{
  "model": "image embedding model",
  "image_size": 64,
  "horizontal_flip": true,
  "kernel_size": 3,
  "init": "xavier_uniform",
  "optimizer": "muon",
  "nesterov": true,
  "adamw_lr_other_params": 0.0014,
  "steps": 9900,
  "weight_decay": 0.07
}
Rows from block 4 of a small image embedding model, named by matrix and row number. Rows with one number belong to one channel. Each number is 500 + 40 x the weight over its row's rms, rounded and kept within 0 to 999. All counts start at 0. Numbers have three digits each.
After each channel's rows are labels from the 100 images, of 14848, where the channel reaches its highest value: "peak at" is the part of the image that holds the peak. Only what is clearly more common there than usual is listed. The data: made-up ball-and-stick molecule models. In brackets: how many of the 100, against the usual share in percent.
# convs1: 3x3 conv (model.blocks.4.convs.1.weight, 128x128x3x3, each kernel summed), inputs 0-63
# convs2: expand pointwise conv (model.blocks.4.convs.2.weight, 512x128x1x1, transposed), outputs 0-51

convs1.107:502574435568486507538533517517586431548504508489571555512496523482537453472540470455488495452487507522533536570467495425535546493483488352481438509507451526491469474492494495543482441489480472
convs2.107:465474520474525598473505439447393488443384511484436428517492483485482438490510485459481458525515497530499485441528581482482457474512539510481483488523463567
peak at: bottom centre (32 vs 11.7)

convs1.48:504499529511525544482512495468548474529521500454397504439494467452481504511438524503505476462505419517564430495436552561509512582511590576435533508507505462467495485544517478529519522488523475
convs2.48:471491444529542504455497460550551498532539495418508470482522467521424492465505524462533518495507438482518528462460436492506479474485567525518396485478585535
peak at: centre (64 vs 14.1)

convs1.59:477485491491510468480474483519503461528487490485554501488475422535490419516445487460452486498486431526520529502482578466558550601567593456518523477508534514556521532524499479499517520501515561
convs2.59:501472423489470518470512423507464513509448523419527496553408521521460524482446490508507517503457457535528476477506485451491511536482519481491504494526553472
peak at: centre (85 vs 14.1)

convs1.14:498457481462464503501525512473507546476497518519486545580515472502538515471478503441498442429470563420499498566466521598515514510450528579520516524487492499474500459529499517439537519497500535
convs2.14:523509529542479532548451516529550464451487536548499504547450497469517579517482480490509551549419558422515491533561540530480448407532507543455423538514534595
peak at: centre (70 vs 14.1)

convs1.62:507483443484517503503575581509516551569598514518578513519511530512547570511536510508455527520515504416545473490383480452555520463453448442447456480588553530514524531449493502503503512500473568
convs2.62:532478474523456505498549499581503477506526456451519557512467530513509525509500501516517479490519558511604543528505445485517496494609424507479536577537565493
peak at: centre (48 vs 14.1)

convs1.11:540483463498492480496483537519516434507437515484501530547476460482542506442573516493497416556516595462589505470546482537595515509523514506491505524479540477535511461519494559432514467496490521
convs2.11:529433517454488521500507393473519508520425486480527480511488492511593462507481533567498468497584482436473547508480521489520517582469438506542551539473543483
peak at: centre (78 vs 14.1)

convs1.20:504528413509459509520559556492562464455545490488475534486484405449454526493475477440444455529509499516514511501529505540577517465542491556460542486482429517556519513532515492552453458496467486
convs2.20:408483482463414421453424445474580458490488529525471529512505516486434439536448485468473500521516435536479457481501500557450409398507479477490450476538524428
peak at: bottom centre (38 vs 11.7); centre (32 vs 14.1)

convs1.19:497514502520526505498496484538567513514471498510440548489574485447547399510501502473473396568529504459457479510439530479507542558468525510522462492470495499501509470447504483494494494506508439
convs2.19:459483509493493507501489458511510504517474466498507411456514546457463520509459454534527474504525489464531466487542562519489431422426536521429530556443477469
peak at: middle right (36 vs 11.7)

convs1.104:503502505505511521512510490500557509441533517516457500453470531439509462504496473481405530454465355525441485484456553510494505587520521599554561516561519497529549508512505542541548534496532542
convs2.104:452412396458490506538478442506497505452501524467536574437438466514503497471552538470431542539497469467523494538487467493435460548525469515523516463486497451
peak at: top centre (28 vs 11.7)

convs1.73:496499489474486471496451443456380471450475458469503461543531525515460499518503460479476470462506555561492477552515504557444523547509561643561555483442436405436477440452501496448484455506420401
convs2.73:486484389450535483500472540506540452527437465504472483529477493507538511503487477483445550484500486449518507485477495469516461537482567502465557513471454489
peak at: centre (60 vs 14.1)

convs1.17:486491453452465465515541527495559500562517515501496568457516425525544489480487452484552506505534419472499526541523527592576520483474462522468441457512447509494511472515512438496436476508473459
convs2.17:485430512517510493470513496415493510453456473565536455550525508476437515547458451474535450504464558526481478487517519488481427498525578449505493468555491443
peak at: top centre (31 vs 11.7)

convs1.126:493466478472455470495539496488503536444492540530442478524516578446503495473473452430376393488445542494540499473495543454483459410533484422507578506515469538553491528520501509452495536495496532
convs2.126:546465490520517545499525388489471527490503484480527497541448500470512455496475531527526501467503474472560499521460536487448431441565522569532424595520572522
peak at: middle right (34 vs 11.7); centre (33 vs 14.1)

convs1.56:496502529507493529505537532454549499486547535502503489494448545557549516521501520550421577437479445544610478516489609473462420555489513452521493550517545473474532500520489549563549502505517501
convs2.56:530557388512510428603520514513467499501516455522547482527571505535516469558540480456477512521523459503515471570553473527555501469494518498536576524486461469
peak at: centre (58 vs 14.1)

convs1.72:499511524461515486503460485505465508479491459494452421462471490544463493495450472519439571417516485497478505552537489471509489472475494546464504469516467554486466458513504437509480491497503483
convs2.72:563460509529541520571548548541577529537399465502490459455495522489544491462491559495515553498536506537501481488522510528564465471556547537526540488526541492
peak at: centre (79 vs 14.1)